python train.py --dataset="reaction-diffusion patterns (Gray-Scott)" --crop_scale_min=1 --color_jitter=0.1 --cutout=0.25 --pixel_unshuffle=2 --muon_scale="match_rms_adamw" --nesterov=true --weight_decay=0.06
Rows from block 3 of a small model that predicts concentration at each pixel, named by matrix and row number. Rows with one number belong to one channel. Each number is 50 + 10 x the weight over its row's rms, rounded and kept within 0 to 99. All counts start at 0. After the name is the row's rms in percent of the matrix's.
After each channel's rows are labels from the 100 images, of 14848, where the channel reaches its highest value: "responds to" is what is common among them. Only what is clearly more common there than usual is listed. The data: reaction-diffusion patterns (Gray-Scott).
# convs1: first pointwise conv (model.mid.1.convs.1.weight, 192x192x1x1), inputs 64-127
# convs3: second pointwise conv (model.mid.1.convs.3.weight, 192x192x1x1, transposed), outputs 64-127

convs1.104 034:47 40 45 52 52 68 23 67 48 55 41 33 48 41 49 58 43 51 46 51 55 54 49 56 53 50 43 40 47 69 56 58 58 52 43 28 62 58 67 28 47 54 46 52 50 25 53 40 38 46 45 48 64 49 42 43 67 57 50 53 57 48 36 25
convs3.104 020:51 44 37 65 46 40 54 47 56 33 61 56 58 40 57 33 49 45 53 51 48 37 52 53 58 48 53 46 50 45 63 47 62 60 57 73 42 69 52 59 49 55 66 36 62 45 50 39 38 39 64 43 37 55 49 40 39 49 38 49 34 46 38 37
responds to: dark

convs1.90 136:49 51 69 48 57 44 46 35 62 47 50 55 57 50 50 79 38 48 53 53 45 47 61 52 53 55 47 59 82 73 37 44 37 55 41 25 60 56 54 75 52 48 52 58 30 47 71 56 73 60 51 49 48 51 58 46 36 34 43 49 53 47 67 33
convs3.90 173:52 32 49 61 46 52 47 33 47 36 39 58 40 52 40 42 55 42 57 48 47 47 44 41 54 29 51 52 73 46 51 37 57 41 47 58 45 50 50 24 73 52 26 55 42 38 37 23 51 59 42 55 55 46 53 36 45 30 41 62 59 22 47 39
responds to: feed 0.039 kill 0.058; stretched

convs1.154 089:52 53 57 44 58 47 40 44 45 58 49 43 48 47 43 64 34 46 52 49 55 44 48 66 54 48 52 38 45 50 62 66 52 44 36 73 60 57 40 56 52 51 46 50 22 39 49 46 39 49 52 46 32 45 43 54 58 55 39 63 32 40 50 53
convs3.154 081:53 58 37 47 58 45 53 52 57 47 35 39 49 32 39 27 39 40 34 55 36 45 61 51 39 50 57 47 50 53 63 60 54 58 41 39 45 52 71 52 41 50 35 66 48 35 41 55 50 42 52 41 63 42 55 39 36 37 54 56 56 44 65 68
responds to: stretched

convs1.79 055:53 51 61 60 46 48 41 50 49 56 53 50 51 54 36 42 55 49 51 54 43 59 63 56 52 34 53 43 35 51 75 55 30 61 52 57 47 74 60 53 48 44 41 41 55 27 38 47 66 47 44 53 52 58 45 48 50 48 64 64 40 59 50 50
convs3.79 044:54 60 56 57 41 45 54 48 54 31 72 57 49 49 56 53 57 52 57 49 60 70 42 54 53 64 46 37 59 48 41 39 61 47 63 48 54 55 45 47 49 49 52 45 66 55 40 41 42 75 51 56 67 47 50 49 43 55 39 45 40 38 47 47
responds to: feed 0.026 kill 0.055

convs1.178 121:47 53 66 54 51 44 51 59 49 55 53 64 43 51 44 54 53 50 46 52 60 44 48 41 46 34 50 55 56 55 52 42 55 55 81 47 50 41 74 48 40 48 40 49 35 49 40 52 51 55 42 53 46 46 45 45 45 41 46 50 50 42 54 48
convs3.178 118:47 46 56 58 64 54 55 52 58 39 58 27 49 44 57 40 60 43 47 50 47 37 37 38 53 52 44 54 39 46 65 72 41 43 47 41 53 47 50 35 44 44 67 64 61 49 56 51 57 52 64 41 68 51 50 44 47 43 42 46 48 67 53 60
responds to: feed 0.046 kill 0.063

convs1.66 141:53 42 46 52 52 53 63 16 64 37 50 36 51 54 47 62 37 53 46 50 67 48 55 66 50 47 44 42 57 36 34 42 41 48 55 37 50 67 25 58 48 51 50 48 26 62 50 48 40 52 43 49 59 53 45 51 58 59 51 51 52 54 49 54
convs3.66 123:41 38 44 31 66 65 42 35 41 59 65 60 58 58 53 30 54 56 54 49 38 48 68 55 37 37 43 58 22 57 24 37 44 66 48 56 47 56 58 54 46 54 43 33 57 53 33 66 44 48 56 41 50 69 46 67 42 51 39 53 43 48 35 44
responds to: embossed; feed 0.039 kill 0.058

convs1.173 127:47 47 49 56 41 26 57 62 48 61 51 46 53 51 44 54 41 46 53 44 48 49 53 52 47 42 49 77 68 58 49 72 54 20 44 46 52 61 45 35 54 44 63 36 61 61 46 40 39 48 52 47 52 54 60 54 43 43 52 50 53 43 40 42
convs3.173 107:48 37 27 64 40 43 54 41 52 62 58 64 54 53 51 39 53 47 40 61 49 60 66 53 59 58 44 52 75 60 54 40 41 50 50 50 50 41 54 28 48 52 42 42 26 66 66 44 37 51 48 39 45 41 49 54 55 55 40 53 55 49 50 39
responds to: feed 0.062 kill 0.061; feed 0.039 kill 0.058

convs1.80 066:57 56 47 46 44 53 42 43 39 42 54 59 44 47 59 34 28 54 56 51 63 60 67 65 62 48 54 51 40 69 53 47 44 59 47 55 53 51 60 71 62 51 50 46 58 29 41 54 64 46 51 41 36 51 55 56 53 58 65 52 55 47 57 46
convs3.80 052:59 56 49 39 52 56 50 56 34 39 67 44 43 53 44 54 50 57 59 44 44 62 62 68 52 52 59 62 31 46 24 49 68 29 59 64 41 59 57 59 61 53 22 50 60 31 51 45 57 70 47 44 37 44 52 67 54 59 57 59 46 41 52 61
responds to: dark

convs1.54 138:49 58 51 48 69 54 55 46 71 63 43 54 53 49 50 46 35 48 46 48 51 51 70 45 48 50 54 42 69 45 60 24 50 53 51 49 56 48 45 36 45 46 46 56 62 33 71 52 29 49 50 50 31 54 54 53 57 57 60 45 59 59 53 29
convs3.54 142:52 54 52 41 51 42 47 38 54 59 51 49 44 58 65 62 54 51 48 52 55 61 43 31 48 40 59 39 57 55 55 33 35 72 34 67 49 49 48 72 40 46 50 70 44 68 57 81 39 56 37 47 53 45 61 41 40 66 56 41 54 75 43 44
responds to: embossed; feed 0.078 kill 0.061

convs1.102 131:46 52 62 41 59 37 42 68 38 51 46 47 45 51 50 59 50 52 53 53 62 61 41 32 53 43 51 40 57 54 73 48 60 44 42 41 45 50 32 65 49 42 37 56 49 43 59 57 56 40 47 51 51 48 43 49 67 43 31 49 39 52 55 53
convs3.102 109:43 44 30 54 56 65 58 42 51 66 47 41 44 48 48 40 46 45 49 42 40 41 45 38 40 47 53 86 44 57 62 50 55 53 54 28 45 48 44 37 48 48 46 59 59 45 32 46 37 45 53 41 47 58 53 38 55 25 46 57 53 36 44 47
responds to: feed 0.046 kill 0.063

convs1.153 065:46 56 85 50 63 55 73 50 54 62 53 40 61 60 34 62 61 55 47 48 33 62 40 52 39 50 53 55 60 51 44 50 45 50 31 40 45 55 30 44 37 53 49 53 39 39 54 30 48 32 45 47 57 52 37 48 51 60 53 60 57 34 45 40
convs3.153 060:47 56 44 42 37 45 36 45 52 53 39 64 57 42 29 35 63 38 50 32 52 46 63 46 48 35 42 66 59 48 63 26 57 32 43 55 57 55 66 57 75 46 52 69 43 44 55 48 70 55 48 54 55 54 51 58 53 55 52 55 61 47 38 64
responds to: stretched; feed 0.078 kill 0.061

convs1.0 123:56 55 64 52 53 60 83 45 51 56 45 65 51 50 50 41 44 52 46 50 58 43 54 53 50 44 53 69 44 54 19 66 40 45 48 64 58 50 38 35 56 54 54 37 40 49 71 27 54 50 50 48 34 52 36 51 46 47 61 51 49 51 51 32
convs3.0 152:59 58 54 65 27 64 27 54 44 39 40 62 57 52 57 52 42 52 53 60 58 49 33 53 55 46 49 27 38 46 30 46 40 56 57 66 57 48 53 71 50 43 53 50 35 70 33 34 41 49 56 50 36 39 39 67 57 76 50 50 45 50 45 46
responds to: feed 0.039 kill 0.058

convs1.145 101:54 48 68 53 34 35 38 47 38 61 43 61 58 41 44 34 29 54 51 46 56 53 52 70 59 51 54 55 38 44 42 52 42 43 17 60 62 45 48 42 54 49 63 44 63 38 44 57 44 47 48 47 45 54 49 45 44 58 59 52 49 45 58 41
convs3.145 110:38 59 40 55 40 41 62 75 61 48 48 52 44 51 54 72 51 49 50 51 57 57 30 41 46 48 56 49 66 37 48 55 57 55 53 46 48 41 29 36 54 55 42 28 62 44 70 35 55 49 48 55 34 59 57 36 52 72 65 40 41 37 35 39
responds to: feed 0.078 kill 0.061

convs1.185 124:51 55 68 47 30 46 59 37 53 30 57 45 51 48 53 36 47 52 57 50 55 53 39 34 56 47 51 53 33 47 35 53 55 37 99 52 42 50 51 57 52 49 55 50 58 62 69 44 73 46 53 58 44 55 43 50 53 66 44 47 40 49 47 38
convs3.185 125:62 50 44 61 41 41 56 37 47 36 38 53 54 49 34 36 39 62 46 54 41 46 67 69 54 61 45 46 01 47 48 50 59 38 63 53 46 60 40 50 43 53 58 59 36 48 39 39 46 45 58 49 49 61 57 73 57 69 48 43 42 63 49 46
responds to: feed 0.062 kill 0.061

convs1.139 087:51 43 62 47 56 42 50 61 39 45 51 65 58 52 57 44 40 54 53 52 56 56 70 41 50 47 57 46 48 47 40 67 63 63 60 55 58 48 57 16 52 54 50 42 57 44 69 32 62 39 53 58 40 48 52 45 29 47 46 43 51 42 46 53
convs3.139 083:57 50 35 53 44 34 56 66 61 56 41 39 48 52 52 57 56 37 50 41 61 41 80 53 51 41 47 55 51 53 56 28 45 43 57 23 56 48 50 48 52 44 63 79 52 58 55 45 66 49 47 51 59 38 58 45 61 52 59 53 61 51 47 53
responds to: feed 0.062 kill 0.061

convs1.61 073:56 52 41 58 39 37 59 33 46 44 57 54 51 56 51 66 35 37 49 57 55 55 60 61 39 64 48 58 28 60 56 46 33 52 34 52 40 48 55 35 44 52 44 42 59 35 55 51 73 47 51 56 29 49 53 48 46 78 56 57 43 62 51 59
convs3.61 066:39 34 61 48 58 38 41 46 30 45 42 53 57 52 53 71 41 49 58 60 44 54 49 53 50 47 50 65 29 54 35 35 55 49 74 49 33 56 45 49 48 35 45 44 55 38 49 18 55 55 39 44 51 48 52 56 50 69 54 59 40 46 38 47
responds to: feed 0.018 kill 0.051

convs1.190 066:52 61 69 52 44 33 60 47 32 41 52 48 49 51 65 59 51 58 49 52 55 58 48 37 56 40 55 60 57 67 53 55 56 45 31 37 50 47 42 68 51 50 37 44 60 55 56 46 40 49 42 51 47 50 46 40 46 42 42 52 38 50 65 35
convs3.190 077:33 44 44 47 58 50 57 63 44 43 61 44 55 39 36 47 42 30 56 45 62 40 43 72 47 48 50 51 45 45 40 76 44 52 48 59 40 54 37 44 49 51 45 43 65 33 54 56 57 60 61 63 65 52 45 53 55 74 62 57 51 59 45 53
responds to: dark

convs1.175 147:47 54 35 55 57 25 60 38 40 44 53 36 47 51 52 41 13 58 52 53 52 64 49 42 55 37 53 70 52 54 51 76 47 43 45 55 47 37 48 40 47 52 51 36 55 59 59 49 46 49 55 54 20 55 50 52 56 47 49 50 43 60 60 51
convs3.175 137:48 63 61 48 50 42 47 48 61 38 42 58 49 48 43 31 44 47 43 38 48 49 41 62 41 51 45 54 65 44 33 46 55 42 43 57 50 48 50 51 42 52 35 53 50 29 34 63 46 43 67 56 55 58 43 49 42 57 41 57 56 36 61 51
responds to: feed 0.039 kill 0.058; feed 0.062 kill 0.061

convs1.174 122:47 63 57 51 45 39 65 52 53 58 51 60 58 48 66 64 48 47 54 51 52 42 38 24 47 55 55 75 69 45 53 45 70 36 79 40 45 52 49 40 48 53 52 44 50 57 40 71 63 42 56 51 60 50 40 56 52 26 47 49 41 42 47 41
convs3.174 123:59 50 32 28 30 48 61 64 33 72 48 68 46 64 29 48 52 59 42 50 31 55 68 52 62 42 50 35 47 45 38 35 64 51 47 56 52 49 59 44 62 34 50 46 43 58 35 39 37 48 34 46 43 47 51 58 57 62 59 58 68 72 46 39
responds to: feed 0.046 kill 0.063; stretched; feed 0.054 kill 0.062

convs1.6 134:56 54 63 55 48 36 47 22 50 49 51 67 54 49 46 57 48 48 52 60 39 44 54 35 50 58 56 61 55 63 52 24 35 56 36 27 47 53 36 54 49 56 53 50 38 53 54 50 61 41 56 50 60 54 33 52 50 31 35 59 48 26 45 49
convs3.6 143:54 51 43 33 43 60 41 62 47 54 46 35 53 43 61 44 53 48 52 56 40 53 68 49 54 44 53 60 48 47 43 45 60 30 45 45 38 52 57 56 65 46 43 44 59 44 61 43 50 37 59 45 28 56 45 51 48 45 63 54 39 38 47 43
responds to: feed 0.03 kill 0.062

convs1.183 075:47 49 44 43 32 38 61 48 42 57 51 61 48 47 39 47 47 48 48 53 60 50 44 43 51 57 48 66 64 62 48 49 49 49 57 37 42 40 41 61 52 50 55 35 45 74 52 46 52 63 45 39 29 48 61 44 67 64 56 39 53 47 54 49
convs3.183 072:41 41 38 48 44 45 32 48 44 45 80 33 64 58 58 55 62 47 43 51 51 40 50 53 46 70 42 42 45 50 45 61 52 55 50 41 35 59 40 45 37 39 51 52 67 52 50 60 35 55 61 53 66 55 53 66 57 55 48 49 38 62 48 50
responds to: feed 0.026 kill 0.055

convs1.99 125:46 51 44 50 34 38 63 43 34 59 48 81 59 53 42 40 46 51 51 49 55 52 65 49 47 57 48 54 52 35 30 67 49 43 46 53 43 52 24 60 48 47 47 28 56 43 88 34 78 49 50 45 55 50 50 51 46 65 45 50 57 41 56 47
convs3.99 164:47 52 67 48 61 66 64 42 61 63 37 61 58 53 61 52 37 43 49 48 52 43 51 38 52 36 49 45 63 51 42 41 42 49 29 49 52 57 60 71 34 63 54 47 47 33 46 78 56 49 78 57 59 58 49 33 44 44 43 44 58 46 56 50
responds to: feed 0.062 kill 0.061; feed 0.039 kill 0.058

convs1.134 098:45 53 50 52 53 57 66 55 45 42 46 55 39 48 41 63 52 44 55 63 45 57 39 59 52 50 50 36 64 44 51 49 59 33 74 46 40 49 25 40 45 56 49 57 31 68 51 36 43 50 49 58 66 54 41 53 70 80 49 50 47 61 46 54
convs3.134 105:59 55 76 54 37 37 55 49 71 42 39 43 46 42 46 60 48 53 52 48 45 58 43 60 56 73 59 55 42 49 66 44 58 43 55 49 43 42 32 34 42 51 45 56 54 35 49 49 51 60 47 56 72 44 36 55 48 63 67 40 37 46 62 59
responds to: embossed; grey; feed 0.062 kill 0.061

convs1.68 140:51 42 48 49 58 55 46 34 48 56 50 47 50 51 62 43 47 54 51 49 42 49 54 56 51 56 54 49 35 50 34 50 33 39 34 57 39 45 86 92 48 46 53 50 45 36 50 40 52 55 49 53 44 53 46 53 60 49 52 48 56 55 54 60
convs3.68 175:34 48 74 53 62 48 48 58 55 52 53 43 62 42 48 59 54 45 48 56 58 51 52 58 41 47 37 50 57 43 68 60 37 65 48 61 42 47 37 78 51 56 58 48 56 50 45 55 58 56 44 44 54 33 42 29 47 41 47 48 54 56 39 77
responds to: feed 0.034 kill 0.0618

convs1.98 143:52 46 41 49 61 49 46 45 58 48 53 37 48 51 64 59 38 53 53 51 58 47 55 52 51 49 49 41 67 64 58 49 60 45 26 51 41 54 26 63 50 48 49 51 31 83 53 41 28 50 48 47 47 54 41 50 52 57 42 55 50 38 46 50
convs3.98 147:45 50 42 50 66 45 58 74 53 66 45 33 54 45 35 39 58 50 48 53 46 63 54 48 52 38 50 39 47 56 51 46 49 39 41 48 49 49 54 44 51 42 54 39 71 64 60 94 48 49 44 61 31 65 65 35 56 57 45 55 40 52 49 55
responds to: feed 0.039 kill 0.058

convs1.58 085:52 54 52 47 40 62 67 46 53 57 51 45 50 50 60 53 50 47 51 58 52 77 45 69 54 53 47 49 53 47 46 53 21 46 48 35 35 32 51 66 53 50 55 40 44 30 44 58 52 46 46 56 45 50 57 46 51 68 74 46 51 62 49 50
convs3.58 079:39 48 62 46 42 36 40 45 54 42 39 53 59 50 41 64 52 48 55 60 37 63 47 53 39 62 51 71 34 54 39 48 60 53 63 67 43 56 44 49 47 47 56 32 38 37 49 33 49 44 64 49 31 46 45 45 57 54 41 57 38 40 33 31
responds to: dark

convs1.85 066:48 49 74 53 34 58 55 43 43 44 55 60 48 55 55 43 53 48 53 46 37 52 62 62 54 42 47 38 45 53 51 54 42 67 58 57 53 58 48 71 48 40 44 35 51 30 53 29 61 51 56 51 47 51 50 44 57 58 69 60 42 53 56 45
convs3.85 055:60 60 62 33 44 37 48 62 49 55 35 52 56 46 22 56 46 45 43 49 49 59 59 50 51 64 38 54 46 45 54 26 65 39 42 44 43 51 58 53 42 60 35 63 53 54 65 45 43 56 67 43 46 46 42 58 34 55 42 51 50 44 55 61
responds to: dark

convs1.182 083:49 43 42 59 48 61 51 57 43 41 41 41 35 47 40 65 41 64 46 53 64 58 46 49 55 49 43 70 50 59 51 48 61 48 67 48 58 56 58 65 50 70 63 46 40 56 57 33 51 45 43 41 43 52 58 50 53 51 39 56 53 56 49 35
convs3.182 084:61 61 50 46 57 50 45 50 55 68 45 54 41 55 38 36 34 63 46 42 63 65 46 42 49 50 48 49 62 44 54 45 48 47 48 46 64 43 68 66 62 53 47 55 54 45 59 81 40 48 50 53 51 41 50 45 48 45 42 46 61 43 46 40
responds to: grey

convs1.171 129:48 45 24 48 54 60 47 39 56 40 53 39 45 44 49 63 48 52 50 51 57 55 46 68 50 54 46 35 54 66 56 42 69 57 33 46 46 47 39 59 48 50 47 34 59 71 33 73 61 52 47 54 46 50 46 48 31 72 49 54 57 56 56 42
convs3.171 137:48 45 48 40 49 65 47 41 45 34 39 48 44 37 52 58 54 58 46 49 22 54 58 20 46 65 52 56 37 52 49 49 56 51 65 47 47 41 45 52 55 65 60 58 58 29 57 35 60 44 44 42 63 48 62 35 57 55 54 45 63 53 49 65
responds to: feed 0.018 kill 0.051

convs1.140 117:53 61 47 49 55 44 45 21 47 42 50 57 52 51 39 43 58 50 51 54 67 56 47 24 55 53 51 56 53 38 67 27 37 37 58 41 47 61 40 42 51 56 57 41 34 47 37 61 41 51 52 53 39 50 38 50 43 11 42 57 55 41 49 42
convs3.140 128:55 65 44 30 56 44 49 75 35 65 41 49 55 51 45 60 44 56 40 51 40 65 46 47 51 36 43 60 51 49 53 40 58 46 51 28 64 39 61 36 27 61 46 41 42 41 60 45 53 51 49 51 31 48 45 49 45 24 49 44 57 46 50 50
responds to: feed 0.022 kill 0.051; feed 0.046 kill 0.063

convs1.132 127:49 56 53 54 56 64 37 54 44 41 51 40 43 50 46 61 37 50 51 55 53 63 58 74 47 41 47 35 57 63 61 63 51 56 48 46 47 48 59 49 50 51 48 42 74 37 38 45 31 43 46 50 44 55 42 51 65 87 48 51 53 62 54 35
convs3.132 151:49 45 24 59 43 70 52 49 44 44 44 40 54 57 52 71 46 42 61 67 55 47 52 49 47 66 41 67 55 54 33 70 38 61 52 49 48 49 49 84 48 53 63 65 71 51 67 44 50 47 53 47 46 37 53 65 50 45 58 46 48 51 55 65
responds to: feed 0.058 kill 0.065; feed 0.078 kill 0.061

convs1.112 108:53 37 52 56 53 60 35 55 60 35 46 41 49 51 56 65 24 45 54 53 48 46 71 51 43 51 47 44 52 40 48 43 73 37 55 48 52 52 51 67 48 53 43 64 35 42 46 48 30 58 44 49 54 55 47 52 47 48 63 51 59 57 51 62
convs3.112 127:52 51 27 41 53 44 56 44 50 50 53 69 52 57 62 41 40 45 51 39 44 49 54 57 60 41 46 48 21 48 45 47 57 27 55 54 54 66 67 66 43 29 55 46 78 60 38 61 50 58 52 63 67 60 45 69 42 50 39 52 39 68 52 49
responds to: embossed

convs1.62 101:57 57 38 47 35 56 75 29 51 49 54 51 51 51 59 46 37 56 47 48 56 70 52 61 44 57 45 51 43 60 21 53 40 57 47 55 46 36 53 50 50 54 48 52 64 42 54 43 63 53 57 51 56 54 44 45 49 62 62 53 59 70 58 49
convs3.62 069:63 52 52 63 38 56 61 43 52 49 68 30 43 53 57 38 64 55 38 55 57 56 46 52 65 68 45 22 64 58 53 38 35 49 45 46 68 47 50 65 57 62 55 53 44 62 42 75 52 51 56 54 48 46 42 56 48 57 40 40 55 50 59 56
responds to: stretched

convs1.156 038:46 54 51 48 59 65 53 40 58 52 49 54 58 57 44 53 46 49 50 53 48 64 50 64 51 42 49 29 50 58 49 48 47 56 30 67 54 54 15 33 51 49 60 52 20 33 40 36 37 35 51 58 47 45 36 42 59 57 48 55 56 46 50 39
convs3.156 028:56 56 49 47 40 44 27 63 71 33 36 42 53 30 35 42 40 42 45 54 55 38 48 47 37 59 44 51 61 46 57 47 55 50 53 43 77 47 49 58 58 55 49 60 37 52 59 52 44 45 54 50 59 34 47 54 45 54 48 51 44 61 45 62
responds to: feed 0.078 kill 0.061

convs1.4 074:57 46 39 53 65 57 36 60 58 46 46 49 44 51 55 59 53 44 56 46 55 48 27 37 51 38 52 33 54 63 61 56 45 29 43 56 39 67 53 45 43 59 44 55 59 41 14 53 28 42 50 47 49 56 49 51 56 52 36 57 38 35 53 47
convs3.4 057:47 38 42 48 58 48 50 50 65 57 44 53 63 67 66 41 52 47 55 49 59 33 55 39 58 40 53 38 42 46 45 57 54 66 60 56 54 65 62 44 39 46 47 40 41 44 57 55 58 57 60 40 68 51 47 55 53 45 51 52 41 58 42 66
responds to: embossed; stretched

convs1.162 117:49 60 50 63 48 50 52 51 51 47 54 46 59 53 52 51 44 53 50 56 46 48 38 03 54 45 43 59 55 63 63 25 35 43 56 30 54 48 59 35 54 54 58 46 52 41 35 50 57 48 60 58 55 55 46 52 48 23 27 51 44 45 45 46
convs3.162 125:45 44 59 51 37 64 54 35 55 45 39 51 30 53 41 42 46 29 50 44 53 49 48 42 48 52 51 72 71 53 59 47 29 57 32 56 64 68 35 56 59 47 50 61 35 58 59 56 64 54 45 58 41 57 69 50 49 36 33 52 49 41 49 50
responds to: stretched; feed 0.046 kill 0.063

convs1.119 076:56 54 31 49 57 46 47 70 65 38 52 50 41 45 49 25 50 66 56 55 51 60 82 59 47 44 53 46 44 49 40 71 45 42 55 63 46 52 76 46 45 57 50 56 78 46 54 53 66 48 53 50 60 50 53 50 55 52 49 55 38 61 61 48
convs3.119 077:61 37 56 45 50 71 49 26 45 54 73 51 50 61 51 59 65 56 56 58 48 71 62 30 55 63 38 31 39 68 23 40 49 53 38 54 44 48 47 44 50 48 59 42 47 56 35 57 49 68 50 42 41 57 54 41 39 38 47 58 58 45 54 63
responds to: grey

convs1.69 111:53 42 37 53 71 45 58 40 62 54 48 38 47 53 49 40 54 50 48 47 54 34 56 55 42 43 53 45 50 33 25 48 34 55 42 50 47 63 56 35 39 53 52 50 66 54 62 54 36 65 49 56 48 46 53 45 52 65 37 55 52 44 48 52
convs3.69 089:40 42 52 54 54 44 64 60 47 42 28 35 55 57 45 41 41 58 43 55 40 38 55 50 41 36 64 74 29 45 49 53 40 54 65 45 38 40 45 43 50 54 46 55 71 61 64 39 34 51 54 60 62 51 36 40 59 43 47 47 40 34 46 54
responds to: embossed

convs1.72 120:51 34 40 53 60 45 54 32 34 57 52 68 56 51 65 40 56 48 52 55 49 59 44 37 53 47 52 57 29 41 64 51 51 35 33 42 46 59 43 45 51 55 50 47 62 36 43 74 62 63 53 59 62 53 57 54 36 35 63 55 59 52 49 48
convs3.72 137:50 60 46 46 57 39 61 70 66 60 46 74 41 38 45 47 55 59 46 40 65 57 52 45 49 51 53 36 52 45 37 65 83 45 48 35 58 39 62 38 64 47 53 44 49 42 56 73 46 43 66 44 45 55 53 45 57 37 54 51 63 42 45 44
responds to: feed 0.054 kill 0.062; feed 0.046 kill 0.063

convs1.114 114:42 60 53 44 79 51 54 55 74 48 49 47 60 55 57 31 55 41 51 49 57 49 58 66 57 49 51 55 34 50 44 44 42 56 40 79 65 40 57 56 54 44 42 33 49 45 47 41 54 54 49 49 65 46 45 52 76 57 46 57 43 68 41 61
convs3.114 134:47 49 66 49 37 40 61 66 51 43 27 65 49 49 63 36 38 41 41 24 52 33 32 67 44 42 55 37 46 37 64 50 53 46 57 48 64 61 44 66 58 62 38 60 28 31 60 48 55 42 33 53 55 68 44 37 48 57 40 57 52 60 60 54
responds to: feed 0.03 kill 0.057; feed 0.026 kill 0.055

convs1.187 187:47 50 42 50 64 55 53 52 57 52 51 45 53 50 54 69 29 46 50 52 49 54 55 53 49 49 47 40 53 36 49 18 43 44 56 49 44 43 64 46 48 49 51 44 51 51 44 36 50 51 49 51 29 50 43 51 49 52 46 46 54 52 45 33
convs3.187 153:46 43 50 52 46 41 44 57 58 38 60 53 50 41 69 92 57 54 55 54 54 50 59 56 52 54 52 39 64 56 36 28 43 55 36 46 50 46 44 40 43 64 61 41 35 43 54 31 59 44 64 54 51 72 68 39 49 55 74 53 46 53 51 43
responds to: embossed

convs1.167 144:47 51 58 54 34 46 74 37 51 42 53 80 45 51 55 52 57 46 50 46 42 53 67 46 53 44 52 59 44 42 59 55 30 42 47 36 51 43 29 63 47 55 47 58 31 29 63 51 62 47 50 53 66 48 24 47 57 56 62 48 44 67 46 38
convs3.167 162:48 50 29 54 60 54 63 55 56 65 60 65 52 55 48 61 63 43 66 46 52 48 72 51 48 38 61 39 64 53 38 55 61 46 57 74 44 47 69 69 42 45 56 47 69 31 51 62 57 35 83 51 44 54 67 44 47 58 56 48 62 42 53 47
responds to: feed 0.062 kill 0.061

convs1.52 124:63 51 23 51 49 57 43 40 49 71 58 52 57 49 47 49 39 47 49 49 55 42 46 35 53 57 51 56 53 50 44 52 32 39 45 39 44 44 32 46 56 56 48 55 41 48 36 37 35 57 51 54 48 50 49 56 47 34 75 47 56 72 45 36
convs3.52 121:72 58 52 38 34 59 39 51 50 34 56 66 48 71 35 66 58 52 55 35 33 49 52 37 55 61 55 50 48 49 47 51 54 29 51 44 68 53 55 30 41 37 63 56 48 56 49 45 52 42 34 67 50 47 55 45 46 48 58 64 55 48 62 48
responds to: feed 0.022 kill 0.051

convs1.131 148:49 50 44 50 58 58 71 53 54 51 52 36 53 47 51 48 49 49 48 47 58 54 47 43 51 72 46 42 56 20 40 53 59 50 52 36 43 52 35 35 45 52 49 47 57 68 55 53 44 54 48 52 54 46 41 50 49 41 37 47 48 55 43 47
convs3.131 176:49 45 74 55 48 58 50 49 62 40 65 38 33 40 73 40 45 56 62 44 53 45 66 38 47 60 51 46 48 42 59 44 36 55 51 38 37 58 61 41 42 51 57 48 65 55 49 33 38 47 28 47 66 55 59 42 67 46 56 37 61 40 49 33
responds to: feed 0.03 kill 0.057; feed 0.026 kill 0.055

convs1.86 113:55 54 44 53 40 49 59 50 61 46 53 63 50 53 60 21 42 56 47 48 50 49 51 76 57 51 53 44 44 51 30 56 57 57 51 56 44 47 65 68 43 52 49 49 62 39 43 36 59 37 50 56 41 49 38 45 43 52 68 56 47 43 48 42
convs3.86 084:39 33 50 66 52 53 58 44 66 27 54 40 57 51 57 50 74 48 52 58 55 41 47 60 48 63 51 36 63 50 40 54 30 74 40 58 48 45 59 50 40 58 68 42 30 76 46 57 55 41 53 57 71 57 58 30 51 37 46 46 40 53 52 57
responds to: dark

convs1.95 129:59 51 49 52 66 42 54 67 50 54 49 37 52 46 46 48 45 59 54 52 58 50 45 64 48 47 46 61 38 46 59 71 76 43 32 39 42 54 29 44 51 50 49 38 37 60 41 31 49 47 52 54 41 55 44 50 51 65 54 51 52 39 62 33
convs3.95 148:53 55 35 57 44 31 60 44 54 40 47 74 30 51 57 57 45 54 56 49 42 58 61 44 52 50 52 56 49 48 73 52 50 31 26 70 56 52 44 55 46 67 44 51 53 45 43 28 72 50 41 68 35 28 53 43 53 52 49 63 41 36 55 52
responds to: feed 0.039 kill 0.058